Weights of a small multi-label image tagger: arch swin, activation gelu.
Rows from block 2 of a small multi-label image tagger, named by matrix and row number. Rows with one number belong to one neuron. Each number is 128 + 32 x the weight over its row's rms, rounded and kept within 0 to 255. All counts start at 0. Numbers have three digits each.
Before each neuron's rows are labels from the 100 images, of 14976, where the neuron reaches its highest value: "peak on" is the class under the peak; "strongest on" is what is common among them. Only what is clearly more common there than usual is listed. The data: rendered rooms with furniture. In brackets: how many of the 100.
# fc1: MLP up (model.blocks.2.mlp.fc1.weight, 576x96), inputs 0-95
# fc2: MLP down (model.blocks.2.mlp.fc2.weight, 96x576, transposed), outputs 0-95

peak on: wall (91)
strongest on: wallpaper (61); purple walls (35); black walls (26)
fc1.574:144064062143162085148132124074132107076178187160108125131116158116137166142132146110154153143163153147168080133173067111133118145113165089110177153083115145174114168119102160162106139132101172101150084126139146167076168147107114088129071150106069169112054146154131121089088133161183112134
fc2.574:081094105103143129099120071148082118073136165121149087084185138056135127090179070142083133153128086144090195108153084141105114146082163115090088148105159167053115146144093123135118146160109100085152169071151130113159106181162107111137137153147126112146159062135132103182130114132110123094

peak on: door (45)
strongest on: yellow walls (53); green walls (32)
fc1.414:172146128132121140102180169083136151084055102162079144130095098137100071087164135128117117175174092115114043128160077094082167190099127124113128110109082102124127065191182088140179093139146140109118088131123174115114115118115104106161143156128088176091130140121130083108132149103178135117
fc2.414:093124151173159126132127184151133130184145151040124143147138120091146095143123171077146129117125118157148070098080100099113165146105119104124096115164073037167106141126120133164136163067106118088125152109130159136114059141181138179150128068096173090118092106189156136135182118131135128089

peak on: window (66)
strongest on: window (94); blue walls (28)
fc1.495:156121164138115107126138138179061119096147132075118134073124140130142036117063070144051153062087112132115147136118140138136091119148174074138122180186170064156145120162156121115112199128087103115119139133097182080128112101141168130100096107071134143147115110138125138125160161098126111108
fc2.495:126115101146104085126176168162091111126129127139178109135164145128093087144160204127149155095094119156125142065117180109116097082174102106139136118062138150140114187109152165114129057156083121117112183102162147122183122114167096125163114191138134159089166109195142176171076160108128093132

peak on: wall (66)
strongest on: green walls (31)
fc1.475:136137153089126109127128138142116088149159164122119131084176093151076103140083165085131072140111172130051188098134146163151198171162092122141065144138096142166089051118158156126156090120099078135168159134135093139153165091135123126123127093158137057172124102145070142081144117096143086141
fc2.475:130152093133129178142117074086130114088154151152137164166090169154175044107135165151132156119120155166098135127104101112182061128127126094119123140138149133111118123070084140090127137155142112161135091104101163134107062173119078129068095112052134159120062079112186088098143152126085112167

peak on: door (28)
strongest on: robot (34)
fc1.340:129092128077168130153097157204186148129140114124117116120128111114107077155112086200067130116164109095133130124125085134119093144153113130173127153111088108140111117141109134066131116098116129126186088132065146114191135115103138046083086100133063188138128118188088135156167138101176134083
fc2.340:093115106172123119133123145144092099109124172154132066104159152111157141142111142165181141118108123174105139055156214098144137107123127147120176133115133077150103131110124127096118140136102173124164171096196132074063065145189192181117144094119084129092158163124152133104092132187090101152

peak on: window (28)
strongest on: red walls (25)
fc1.293:108116135121170144098154112150174088073158146065102150122062094124083031133138068093134187111158102112142122108097106153153196105117107093114142146149114094109118169077122136121143081084071140130122110158125121083130157060119114126111137176088125131142183061161113108191137112134131135135
fc2.293:107140111127173130178079128141068147133167131150123140121134127153146120170134142095129147129096128117165120133129122155133142143107150135179044123077153105181119089155118156147154068161162103109132122120106115153163118048151123132164008116081136083186077166135174072130104161124150166168

peak on: wall (67)
strongest on: red walls (32); purple walls (30)
fc1.288:091128140125076144147193085053120125178139145145145119085192152205160133068112146144081137142144116173130167131127095134160189144101177092076124078124131156137143137174154114150137132079137153118189086170142145109139124134106123146183137141115116091150099116119098136125102114077099096040
fc2.288:177192129105094055110068153111124136152127196143079134168126092188146124118140120089134153107105163185145099078081107094139164119127161153163142083142101128090161097125115182112145131160101141159093131109083091179132143128075112148085070163078155109116108121120078135157120112156107173186

peak on: door (43)
strongest on: green walls (36); yellow walls (30)
fc1.174:165083096144173125121159152100126100101041135116099072141171137149183149093072108143080101170110122111136141111092074127127141125093093093137152179187115114120114105159167149164153161135101103081142130149066154149182138138155131112098099127140106190147101196168060117086168131128145097095
fc2.174:100134086110102114088072147129077138196167175091126150135144090142126086105076188156156142109134109156144112084149122074143121161184155173155137089082101111114128126141148122149122142123093138144143058061159135149139054108154132187125102118076180114083146078183128131104105143141150187140

peak on: door (64)
strongest on: door (75)
fc1.499:093065089105142106144127106164155150140175143116081109084127104124143060066147082095071137145149143100123167163094128175143149112145080096090188167104118127129088117115152162146133133091124208157196160137131109102164145088131123094125141069132161102187173109113084156139115160149132154066
fc2.499:105111184085136172081111113087066049115131150103126144143086041174182118167147145139163121109116207136114101091137102108105153150144165102208185138106122130159096084156128157110177114141123125145149115115131117162158092137101133158141089125118067136150097134128147135097151122054103155154

peak on: ceiling (40)
strongest on: black walls (26)
fc1.47:155117121061164141143147107168144142145171178197080147141091106121071075126108116068140094105108131105119189098118148108208142232114115144162060099162135160137126090138093137092118074102125137152116149076169130068121106145127102129114133086149121123160130110151123089102141141117116078149
fc2.47:100166125178129176092165111121151086106103119116107120113115184140170092118176126085114113156146110122153104162127166110114070084140195183087194141170086132146130107087099132110110140138146095144182073066156167092113094131192086101133105140100075122162105113125139059120157114167136131071

peak on: wall (81)
strongest on: green walls (53)
fc1.188:165081159108119142111159123126170132109073111100165118135096127150182176193081114166130121139149129139183135131189146157199169153186164117145112089179158098112109121119090137158090081058119182180151127130118122097148158104144140073095177112104115128176146095123142163165066113169122119157
fc2.188:068193118146193088180139134186115161102140089125125136091123142106203124162108135128131160169098134135150148143134126161139140170093087125116131142065134154135131131150136157096114162141113099070145142051139127166088088122153082168164102192184077123139122148223131108152134129163130121164

peak on: door (49)
strongest on: door (66)
fc1.370:136125143160131070118181158157136131139155127078061141079147098092190083129111164112109127110088159116183142130096100088153149094119179091099145142117123143134141155102119072121135132167160196151127098165102121153129117129159146105113106154158103075205172112183078108051113094140189146104
fc2.370:145112054100137121107147118168176139116097127131165090129165132106106153093093163097107082132123055081113128161095084135135102159127108198182159106146139153103162091173166112149099084131131120079114178122192079134165194110133156103089172148136092160066144162108149130149083154155096126089

peak on: wall (99)
strongest on: grey walls (57)
fc1.169:105103133078108089077150104089181122133122142137154119133117155118130055152141126131089131190116072099154092123221128113089158127162128128069122131131132135180142092124149120144157155141166126116086092164105172111125117112149117127151135096123119052083041090138136054105095140088075124079
fc2.169:142161087121097066166114127119125136112130093150156135133193134105167127105176093167119094135142173157112162188075164119122091102164192156140122160097109118161117159128074071162111134093082100111105140163120048147117112139060097161152125114137138144161129114149055154106177101203153131152

peak on: door (71)
strongest on: door (85)
fc1.87:125114155075126143111073153198167135136116162111111148128106132093136047155102119139098157138130117114099131099117077149163068160187161135118195206170161116133106120175173102117120095079123136146112118130127171122125149107128130073115113074091036129172084158143121105141129167127170174110
fc2.87:093130085132116103096130077101121080079163143107119117106133112132146089158133137169199097135124159181155084071149112086122202162142129102114165194065140105180110171121124124151101154102151168063116115105188131094110093126158158105085085098105111183140133106165183107129105119159129077116

peak on: window (99)
strongest on: window (100)
fc1.521:119107173093087076093117166167151106162140182041118136107093105096150089132150099164151116109105135127136138082140119162109139117133126128095101104125166041114165124177104204149144147132114159170124191136089194125150127074088144112104142164124132107136174156189118135181085175109148099134
fc2.521:120144157078154159130159131161122133158078170109127159157095142124118127144120170081148132087126107188205168147171151090149166128139141104093097097099150118113113154111126108193154070128091128174138136153095165142166175113147073156150114169145163100100107192182109137135113200106074080184

peak on: ceiling (100)
strongest on: black walls (91)
fc1.69:105089114133141154152149133172121087124089147121082119140117075120128094109071071180197125104147113185167130146173137104158168145140053080145209193137134171169105121143164112105091152089186157149169091108189167058127107126118130114107117088128138158102106097120135154118129136102149107127
fc2.69:153085190103136178098065133143106115116102155125107186143097108147121149097146123123107166117135148051117125166135134138097112091121183122163131144194124106154148076128143109046084133141138085151166141183072123166100202162119091106182160100154130132164104135162114170173144178093117154121

peak on: door (65)
strongest on: door (73); purple walls (34); blue walls (34)
fc1.79:080144198129122085125121105159162153204135120093120077079087065164139171137125177192112150103113127173129138128128134076178120145165165106108100123119139089146075145106099131137106164134126138100187175112185110113139177127182109179150138142112142136162124096111147030124138136102139167150
fc2.79:107108128069106138164181122127167146103095091057122139095194153105093114130164174133149125154146151191119117097122111087098097079081179163123151126072128136196115137092180149106079079131135144109099145087138164160152118135164119058113069082135158134067160154146120150126090088126137101113

peak on: wall (67)
strongest on: teal walls (47)
fc1.463:157169124165165113160117143148106098152072148106083115097086076126148033142212085099110105199119129120145152145126230132104161156085143142141060132101128135158142141080120100135124129148114122153117129149115108177123156177120090127134112145114088129085151115088154171090137068132138162103
fc2.463:136095120071202144144123127124138086143151144125088156148110205126061194127108152105077176114151151161140137162104133187091129116142122076148127143098141108149136111188142171147156073094072104096086146083107110125104137104170162124127170106120181152188188124113151069162124143167151137132

peak on: window (59)
strongest on: black walls (54)
fc1.164:149128113113149112125086178186101107110153114100087097027123154138119142128131137152160102087161169175139139123126123206144156118093062138120117176160156146089127224081074177161147155129111115150158139098131094095159106124137155102142104137091134127086188189158093133145107143099152100121
fc2.164:170169140168137137134155124150109141138078067094124137120103072112103140118091153150154056176070158207167134168175125119104142158099129063103141064105155146146122144113170165135192097130110111144155110169229159132139145125130100163135087156175143098156151170145117141153118176122125134119

peak on: window (92)
strongest on: window (97)
fc1.531:154140205117098120069113153115157107146131134133119187125117142176166136122110129105135066131152117168133194137091161161156115176137125091093148092111204095160183131178114141176103146164150121204118163075125144117111126114123127088177146119083089170105080194151101133160127111101176168129
fc2.531:131154127125180152119125090157136060117093160082144117113105129156124137095156113114146116156071155158090191151174154042131151132141181129122114146131194076114133077178125105085136122139133107088099159117075127122140127137142089153145178114172119157154145145151105090161075127188057055141

peak on: wall (91)
strongest on: window (92); black walls (86)
fc1.73:170123151114084082146098129170140088136134131108170150140158129198154136130121124108078108157179151162124151110158129188160057155115116081146140196173138139116115122142098149151148104116156144125120149132157169059087173117106146047124099112061111117150117132116109163204118076090128072172
fc2.73:104170206173098126188141116138143120149120092095185096150164155090132144100149159123117112106099113123186128134102153166068139108098160163151140165168089100116120164142085129169190147076186110129126098093181146135146152108186127165152185137162117132094143156137124188127085145200113104166

peak on: wall (77)
strongest on: red walls (32); orange walls (31)
fc1.18:143108097157149140110155103172157133118197136149099128102142140082154124110134104111111133115206165120120108123125075138177125153087163103107173153229119145173124185130114164072159081038129119161135157126138098090139054190117087151161112127137123096148133093130111097169126143122132093169
fc2.18:149139111133152168118178113214132139110148104135141120134105112085166174089117166120116079143147106149054148109188117128147147139042149121130127138096082169114139123124158119105186095075122187105118067103189129118133147160144112153133090116066127086102185073106162168106112104150119167093

peak on: ceiling (100)
strongest on: orange walls (60); red walls (38)
fc1.289:110125153158131169119128101129058084107156152150146143100126117151168133156112087135150127122067169079128135116185125177133089119112120107145189140195141087081162118196143095099119106132124128137101099161190175141101099128032147091094132134125081081152125143110116150167162126177096072179
fc2.289:121144172131084150150114116137079116112038132114129106155185131060131125165182136151111130134155143076112110158137107055117148147110175126113155133132133154134111111118162171081093127169086079097136102074090091133153115148101109133169172155141144116121120112187082157153063095080175202147

peak on: window (47)
strongest on: yellow walls (29)
fc1.28:113130184112088139090129135156157134152181145066136156148131149135137165142144172064128110149122095185129124122119188105165154157130181140127122188125176123112097139120157114138133098118164201097066166086133153124092082122136131132173144151066087130135081153123105016131119134067131103123
fc2.28:157158146161160102090125118127083116127131106110163126124132105156102106102168104120143103141087175151087108144179124082131101095116183132164127147161124130196101096100153114142077192178181161109082144204105073135139177171097107156100113129148091137137078113166111102198051117154095096133

peak on: door (66)
strongest on: door (78); red walls (25)
fc1.447:067150168119122168137112102096151132162138166115099152132076106059060123125148084073075147101131091124103133093114087115135191132090135139158190157110107111106202120106163127142111065118100150078121136139148137158120101091106095082149118142116106129139156186112157081167137148166161088052
fc2.447:143132113112096147170104040112106143147141146189121136202123153081104102165176159152100134139133153075176095121106077152118202157139127044188141182129121093172103136148093138134142125114159140086118092128132088130093127138117161164104098151132100105113103111095155069101075083097087125149

peak on: window (100)
strongest on: window (100)
fc1.49:181103164094085124108097139134113058133174195117149164134114137178174079138167103120102114107092084138138137141143110160167110155101148144105140181164184109103146127176136190159175167149143136122106122145073231102088150097110157133093150150104142130113135121162143181148115139088156071161
fc2.49:154143176102103146132108140171076110154075164130180144157122155091056135138129174097154130093061069135185159125146169138107134106124155106108110094085168107100132168098143120140150084142103127169131132089138193086166155118137068128156106174139141104111151190188118155155066151132091075138

peak on: wall (85)
strongest on: yellow walls (76)
fc1.144:106090158131147150135145100191143144142115113139104157096113133129126143070116120171099120135181054118157155147117200120158123100127112129155163105171092146085116192097124131142135124125104152154184123132149147092097172162130109000096138130148099095078085158098160111126096142094184169152
fc2.144:197156187130137148105079143119098075127117116139128115102179109109092134107131075153121164151153142171143164119150121160092154128089192173154090115175117121127181090142173129079153133156138106146154083056099117168167141111095151133197125172149131185165090127159132126050143120116193126116

peak on: door (47)
strongest on: door (65); orange walls (35); red walls (32)
fc1.50:137126112161116106192189146178159079134101133152145217125161094104135126158148096090108178130085107078154119132143097152180166184152171121112141116144148175151171179135184132075153134081105142137109152125182205184149099123097134076130120083101113088143135128080113114115165142140154119119
fc2.50:128186097114106145115093137115121152069112073106134082127079075131116108176138157148182168155151148088091089102148181099054102153143158121103115119137126109201129122094136136146124152197122137095121130085160111113103136130149210148184115176128086174175089118180110115072106122153147107119

peak on: door (48)
strongest on: door (66); red walls (60)
fc1.404:109137176132148115147148142169159133109207106177140162117057109154102101154136085088150153083141132082120141145163103148184098092158161178116150137125151116110063178143190095114087114105110164175091125089144115139148151096107166106087110141081035097197130116099160119135128102140114157116
fc2.404:057113050125111136099070082114158142137123069106151140116165125145108137147142105163117054133120115189112171079137135109100164126107122145154166113116135104196102172116141085180067138181111151099127147110136146115119063130211110124218146136119148175103116115158158106126133105123144152129

peak on: door (35)
strongest on: pink walls (30)
fc1.86:120133202135113131114123100120159138189172110111113087077121103156135181137140189152149125068150130160080148134138124089176154120175102114130109128133107121165111152121072123131119169141148125076152196097145094113106211135113111162134174177124128107142120077076166045145164084119117171170
fc2.86:077083154107132099177143110127174116147122106052122148115153135098086150155142145131159122144158138176132172092121134095117113121103161186092159081090154107175147150088153149135066056194132115147135134126150144155164071161155105074163086099103188122057155166134135125101081113094118086128

peak on: window (87)
strongest on: window (100); green walls (26)
fc1.19:137136142091077110096161156168142104093150154060132136092106125141156095113141079147071135107126105133126104083118137175112140134126159109124118147119163106095169137172123157153114158182117157135138189128105210097112115031069169158075150172126145099165128139153130105209097183113121087140
fc2.19:135121136114137139135164113148081109160087149113161176165087156103085116149104155083154139070117087155215182136143159102125131119138104090113081079083141093112112155099103127175149077160111107147120154148103173147168190113158091105161115211148141117085100170180120159150126182104115084152

peak on: ceiling (96)
strongest on: wallpaper (80); orange walls (48); brown walls (32)
fc1.109:110078105104130130050145084112052120106127096103149169100120197169128052151103105178136172171123129123137157123134132154152152138123123106141101149145147077134147135188176068158132127113188129078110100153123150107094094138130178147061087190106133137138111062128111117157158136100117146077
fc2.109:161125191165116073151138135173107178137132179135142080155175080120155099146154173110134165084139117095152088139110085112116175104164139150128160178164164141082059085127126187070130183103160086147104121121133087112184134114079124153158148068158175122091142108118097135129077106098111129139

peak on: window (49)
strongest on: teal walls (61)
fc1.135:091121119149159084124168154138111112152132120120174178083098095045121007109095083072117145120099101160136129119125071116129147122128171097136142132168111126092103122122101083109161139130102072089166113171080125133136164118137175128112106144094174121150048111124151112128175168084163131115
fc2.135:169098123117131099124112135131058127094161126133067086162178139120157111160163129107059134086120099158142117131049163102162118142143068123174148156144114102137181165194166148148084120133136157177135158079083176132232088103113089120142135099144127142075106109107111144147143138124139163147

peak on: window (99)
strongest on: window (99); yellow walls (37); green walls (28)
fc1.170:122143123079097172122109164163110166118178159110143091093153112198127116137137111134097136168149178157149177026084105148098147140119130144113128138110165088123123146114099147129117153131134120068073161129125075122144125139086118176155105205199098149143110106146055096163146115131136067078
fc2.170:072111170147171134084105142126101095070098077173131155151101109129152119154129092093183072088117140148156059124103175096125104171119213081107147145124096156131098115113110099146146120110147105170147105142056127180092127081121134152153093164113145072132090138176127135127129166137172174183

peak on: ceiling (97)
strongest on: blue walls (98)
fc1.431:137109159153138096148098127189144183149114089108091103070109116135130158155096184188155119139102135121110066115162120113160146182124141120170157145096139133130059098119128065085068134093122113088212124116130092114131183094177102122160180146124104137145142104112146073151191129127170170096
fc2.431:105105158048104111195114169133175154093127121086139134113138135083126146117146144116128096103102123177183163063115147125132135145131179082164137125042112140169173150089173141135099086089119129113142121100160179148121149156174076139148113053131174173120135137198135140121067165138122114121

peak on: door (35)
strongest on: door (65); orange walls (28)
fc1.493:154111139114113214187181170098191135140120127094112175109187128100107105154142085138102120101077096101153125086073137143125161152151156164134129110109159101127158161114156104150115111092185150058184106133134133148105105098093072073115140111127074086088140090173196136119146162156137150130
fc2.493:108073113163121104122162101127179122107101086183177158185124083160179092138173129204093153131072148126140088108129127122131135186112121125105199133123095107120137135132158108120124155081137132133040185124147080095106112150169124127090122146118100100136186104101162191066137094112168135132

peak on: wall (81)
strongest on: green walls (68)
fc1.322:171148122133134145137083164138153079086120110115148199121111089099095056144124101159137104171180153110091122138099148196121130114153098138148095106107123130123121102120116119100104144129118199070121126159167150140140134175156051154169101103127148114033092093083179072139148103121110156187
fc2.322:121139120088171081154153062067125125148099107132073175145134144158084138161070111092070169088116164126121122115144102126082110136120141119144114137035090129102120106157150157171170092144112123175112135081098089094090155085119118087152177086081164145192119118106122088181158166147141133129

peak on: door (71)
strongest on: door (79); red walls (38); orange walls (26)
fc1.575:117158143155128135107168093104083096106142125214164197094141164109138094176125100087151190125064152116162131113188096107142165117147099141150133146142121131142135188189181139148123115092194176100112111148163079139107079129123117053121121120142072106099100082086151147140116148158123117095
fc2.575:147109108113082147133134116122101163132129138114142100133166073086146095177155088103129134112165122087134128151115125075093149154105176210138147102153190129159089111102140065095110121146142121124124124136152085067165121068135126182137135084077161030117075157119092189091070117124133148141

peak on: ceiling (51)
strongest on: yellow walls (56)
fc1.115:121130102092170158105132130056101130070122150163125154106150186142113082140070100100130082118105127096117080183117129119111139096114088089156113194167123086141141066161134057101173080138109059131081072130137134084119132082091115171109153124132149117113141138138141168189130125168127071138
fc2.115:125140155145158182143146152106167126124067088101115167121132156064099153141176132154124170166132138112155131158068081111092177087173123162122132161138178118111103089116184178122074115181113087124102136117106142200175165118081129083150121136150121088173125082120125186142085095082139180119

peak on: wall (74)
strongest on: black walls (44)
fc1.508:098098116139104129140096137201136104127112132161096129098124133117109109102136101141117125082131152115131101099172097148116168161130114088085142193142132119159176141079118199152143128110083109166143115150153163124127087087164163056083116075087120115209110131056079109164097066163126093070
fc2.508:088183147140090124158084078086151153115115137110109086119107096094113108164155160149100168172092137118090118144125159135093182100129113182091137162133127073145109144146162166156172137157120115114165092161186131144092133153180128176172100195117087138139193115160109207139110128198146162164

peak on: door (70)
strongest on: door (78); black walls (26)
fc1.549:105102126074143128181108149181117153108161143144123142092120107108136015113108119157102159096142133121119116103109119144155110140140152115121191201110134150150102155117144068083109137132152129127131138148135144137154163093159170112125108059134041157194149126197122113134177200126164169165
fc2.549:138119068181133111151156090157130106154124120143100095142156138094133123155184167079157106146090177180153107099141153091109150141161156096180230169051132110130174101159152189134085081116139165103102122132176118135147108119129133118078115083116115168115168112121166173167173168145126097125

peak on: window (57)
strongest on: purple walls (32)
fc1.60:088189107082169133169137081111073149142161114136120163076138074084121075137087100152120184130165123131166136137152118111122149221107085134121161154091144158153170153095131108203110106091174148129139107093091160139118112138134124093166106211101136174104093125130077092127122143117100121081
fc2.60:169145108134099101108087183178127152124109148166158133174114124115132192134171110067102076130122137076173125127093117124110133062112156127156115127119142119173096167178115111098184124184128021120154134142109096149134167063130144139174070114125102066118118160101133116161147137149151188137

peak on: door (38)
strongest on: yellow walls (39); green walls (27)
fc1.492:156134123138160106129148223072162117112044148189119102123147152129130133059102119134102120196093113117084076104091078117136125149125154129161161159135107117114132085124184105172175086132083133142141100153084116178144124139170132128108177116115164194123107164133156099153165179089162139109
fc2.492:118124148145117119086099068150115150123172144083098151108176137093135090132145171145156151126116165203166118086124181088104145142148123176104105131150146073082096148127105127145113161152112147090147153075177159132148090125166108218152119060143164171079156097142061155078168124128168142139

peak on: wall (94)
strongest on: red walls (91)
fc1.301:139124161084115159112126147147112149166110107135128119126108201118161156106129130124132116125128101100178113031155134095091151127040133167137126128110170059101177194074153119149138098140061147133142097113085110097156158088131147115153182148119107135137127154162120148149148110065049070143
fc2.301:103170098105121119086133151096157127100118177125057121124156074093151165139121125146172118092122122097078085118203108159091147132089171089127105100129102116128085119157138139173075103139133125157150147205117132150168150127130152212111053120180150107114136164174177110169104129145078172106

peak on: wall (83)
strongest on: wallpaper (63); green walls (33)
fc1.81:112068127152133136138166173148123131169091093093138132103143116087149200120107115156161131159142122092169087152166124107132126079102094143103218119103168141156174214138108118135114165101139155108120127181079147098148138099108136112149106106179098170078199197119107155121085122179114150104
fc2.81:103132136144137200127119061142143114085132165147175155159163172186147066098163150114101149138180104167103154108100093150110054169109152091111125136130128133092136101097135126085103153145154132178136106098136161132126102180113066176055088176060143148142117121103189119131167109111100159140

peak on: door (44)
strongest on: grey walls (32)
fc1.374:153121130118153119138134159079154116115092180121113061155128143129175191070117162149104104173148050143144090112142148084133139187109136109134083154071130067115057110103050133165125118155110154085170148097080096115122144142131055141134156179111122146111118162131106105114169129062131136125
fc2.374:112117095146135104066117153116117146098167123061142090095146095083149140160162144176123151118193161130096146058142117095069161104110199171158163129108124114157171116101147148128059079168097161147118141091173142133101138169198145148143099102116177102114155116149112149126063107118111165077

peak on: door (37)
strongest on: door (71); white walls (38)
fc1.59:120145157124088138085103093133142085148041158101099128124112127154170128094134177182117122155125122108143133123136172119129122183093126091124071127075118084124133100118149056192114161122056103112137114056156138144127133100132060128115137208089148091161104143085154108105179119097074126152
fc2.59:167129101117150177164135177172123157153154158133135108131138135102135133128156084078087108144140127118093096137156105088181134087045153096128112111082148090132144115107204134149059106115107169139113156092202111083100148183120131139166123095134160100117173149148087108201094147139159132053

peak on: wall (94)
strongest on: window (91); yellow walls (63); orange walls (33)
fc1.304:140143177093159116159090140125151073112141143119125110128114154138124109149134104142109213117121149103112170147177073101138083137160171115107132143179167108141137142200164096122183059053136137125094183134117107158126098105113125141113062133040114120172095119126129091172171177121133122073
fc2.304:152155091168068155092143056162132092106131217098143128057137108129136126166143117073110123130134119141118141157121157080168152088085126120095150176116125123157108126138150101196135169103133115078133138076183100126115098162088146101125015150154119128102101108184112137146131101125133140089

peak on: wall (70)
strongest on: teal walls (63)
fc1.107:110113202110138128137141117121101089103111182105085127114119080120176095126142089146158176126152085123145113144109231111119141140050093115139082103065124109142183167188087190147146170122116148125087089130118141100119123185161124174138170168164129163109154124112068168112149106121142135121
fc2.107:081120132185203166129100129129192100159150161182097183093097177120082182137170108126113144141124178164169148094135139164136110153091171129125131177123152089185079155101139176097149095132072111099115141119109148081123142160155106164139126132131153154156062149099171120112103131189155088149

peak on: wall (76)
strongest on: grey walls (28)
fc1.3:153144130128119081127127125165112148095142168127137134151196157140124100141088071103068192121106137134149218128070095115116097188099123163047145152120137119113153134146137099111147079144109133058121107182139156182134126154074113081116134138133111116172151159095207116096153129188122111111
fc2.3:150143101100093080140168061108091088144144078145110159181138104101178074133104095141079139141129125120119070092170089115133119134152093071125163181109114125127119112115178085169091106093150058143057113127137069104147142128125178097041088073129128097137092133139125142147124109111107127098